config.toml
arch = "inception"
model = "image classifier"
dataset = "patchworks of several textures"
train_examples = 36250
image_size = 24
crop_scale_min = 1
horizontal_flip = true
translate = 0.06
cutout = 0.25
targets = ["patches", "centre pattern"]
num_classes = [4, 32]
norm = "groupnorm"
activation = "relu"
weight_standardization = false
depths = [3, 3, 3]
kernel_size = 3
stem = "deep"
widths = [128, 256, 512]
label_smoothing = 0.1
loss = "cross_entropy"
init = "kaiming_normal"
optimizer = "adamw"
lr = 0.0026
beta1 = 0.9
beta2 = 0.95
eps = 1e-10
grad_clip = 5.0
steps = 7500
batch_size = 512
epochs = 105.9
lr_schedule = "wsd"
decay_fraction = 0.3
final_lr_fraction = 0
warmup_steps = 1500
weight_decay = 0.1
Rows from block 2 of a small image classifier, named by matrix and row number. Rows with one number belong to one channel. Each number is 500 + 25 x the weight over its row's rms, rounded and kept within 0 to 999. All counts start at 0. Numbers have three digits each.
After each channel's rows are labels from the 100 images, of 14848, where the channel reaches its highest value: "responds to" is what is common among them; "peak on" is the class under the peak. Only what is clearly more common there than usual is listed. The data: patchworks of several textures. In brackets: how many of the 100.
# r30: branch 2 reduce pointwise conv (model.blocks.2.r3.0.weight, 32x128x1x1), inputs 0-42
# b30: branch 2 3x3 conv (model.blocks.2.b3.0.weight, 48x32x3x3, transposed, each kernel summed), outputs 0-47

r30.30:477471455530531500510457489493452513506479458479523498510470460474460470501513531505442513489512489506504492520476515488487488498
b30.30:498473492526496473547517467517508519489500448496492551492511491487486523513494474507494498493475491502510491483459488453483475503439471457486445
responds to: honeycomb (32)
peak on: honeycomb (27)

r30.2:487516477475472505456487495498492502495484486484491509529493476503480495502516510506487502518518486526541494484552492503497534400
b30.2:489480498513455512469534497463484501482475482505502458488464463447517578481525497467485511524472478523508495473482495504505525479493508502474524
responds to: plain (42)
peak on: rings (25)

r30.22:504489521510499522530501490550490515523514513517514486484508509489517499511545490524524487536535533454474492546486497501470452522
b30.22:476500460526477490476508485517490496484462441478540475496475479488502509455534485502477504469490470519524492530471511442504450487487500509475488
responds to: dotted (38)
peak on: dotted (38)

r30.11:504505496500489493504494500504500499512511506492496510545498489499535494504498501528500521502508517509397525529420502515515397488
b30.11:471500499501513487488487485485509484529483501503520462539492483503468493500486513550501536503528483457516488489533489446480435507505478564474508
responds to: dotted (37); plain (29)
peak on: dotted (33)

r30.5:531512515531492516495510518524477483494470501465505489451444479526465511516492504516478478489442436497505496496517520457531528487
b30.5:522484490498519497516536506475497503509486506510480550516501481500494526511539501516468473501455509449485494463431473505502470461456491461479494
responds to: grid (35)
peak on: grid (29)

r30.18:488511544494498474473467513485509542505526502502529498492520500493538490484508532520538508520508549488486490477486465517515458532
b30.18:493502482507529476480512486514505477520494469534556447482498502496515505479582490513480472501503517496517492535499482475487446502469481472470509
responds to: dotted (36); plain (31)
peak on: dotted (34)

r30.13:549523499469471535511458536461442515481493459478537517529501503515501479521510546571480517497496506508514461451506528532512506493
b30.13:508488492465479499461489481472476488510521508546525460523490478460499542480518491515495468496456505435452505467475514480524484508478499482478509
responds to: dotted (33)
peak on: dotted (27)

r30.1:467497478454487523459513474545509516504531479511520499492531501478521520516509436491478493545518475511498498520498469505478500553
b30.1:489507484513478500504551486496495492481477478485451488469528495508522514489487495518481503492488455571525477532484472442496492448506491504479534
responds to: speckled (34); dotted (31); plain (30)
peak on: dotted (28)

r30.7:485487479502451522528482494522460508498477490480510485483508514463485515502523483536470493534504493460459543499486496455426473517
b30.7:469480493504487496507500473473505507499473513507501495562507494506512505491508502519498516493505424551572510516475490524488466442520493492478515
responds to: plaid (32)
peak on: plaid (27)

r30.19:474495473472503480472497512492527489483543529502491503459528510498495506472457511506533518503493535521464513461528483531509517442
b30.19:527480506493526487468527486480478498488513440545541518543487471467516521467532464483493495497508505473476518475515474471510519476510485467464532
responds to: bubbly (35); plain (28); labyrinth (27)
peak on: bubbly (33); labyrinth (26)

r30.14:506511493504527494491499517515513494481505463485490469498516484485479517494506528505499482499491524517491512512466503500514477483
b30.14:464495483436486486486475468505498468495496482490523518502497506496477513481571467457477467475510503480479495476466492482458496498456467488484501
responds to: honeycomb (42)
peak on: honeycomb (39)

r30.24:467520483479534508481494475512491552475495490510538523550509452441518490526530485507494495531536545524496508477503465488470502518
b30.24:478494493502498493491528461492503471542469498520472515503499481486513505476497524558483520546493484566521516521473459491554490484488500468469509
responds to: speckled (36)
peak on: speckled (25)

r30.0:513518484515489502538427513511443517505505476483534471448512522513459452491517516536500523526533497502486508523469509523490481502
b30.0:482511486521492521546506495471499508529516502534514540512494536513460498502499480483511478488481478519507526467453481457478455522472484444496455
responds to: dotted (48)
peak on: dotted (45)

r30.17:514512515476541464550497510490500518546527491531517488457516530528512494541505506473516498502509522480519482527500518556499556506
b30.17:496510508497501483487516509520487453500500483489510494449507514504542508502552487486491505466494511486507510460470484460461481492456485429450516
responds to: plain (47); speckled (37)
peak on: speckled (30)

r30.9:558499487489506508491522512472504523521466503473523499499474487542524454531452528501506514488498527458462464553515508481494504439
b30.9:498496464483495482450488502543507483497543462493518511491503506490551501473514471523503486486469510470482487511484472458500455487432489462508496
responds to: speckled (40); dotted (28)
peak on: speckled (30); dotted (28)

r30.20:545497511495495503527489525475482500493485544446499516473508543545509486545502537538501520501483521475509498496483488526515476495
b30.20:512490512451502504499502481511509509494518476511537482540496493533509516460574481506487480489491510419463502503480508510514474477476488490470476
responds to: dotted (40); plain (39); speckled (30)
peak on: dotted (39)

r30.23:528522455478501538485541492531496485504485510487501508500482492489503502533509483503520489499479467493493498566507510467506478495
b30.23:477478511493503496469509512470491509529479496546490519499508501487500485478565470506484530514495498464498514540440490448512497446488497521456513
responds to: plain (39); dotted (32)
peak on: dotted (29)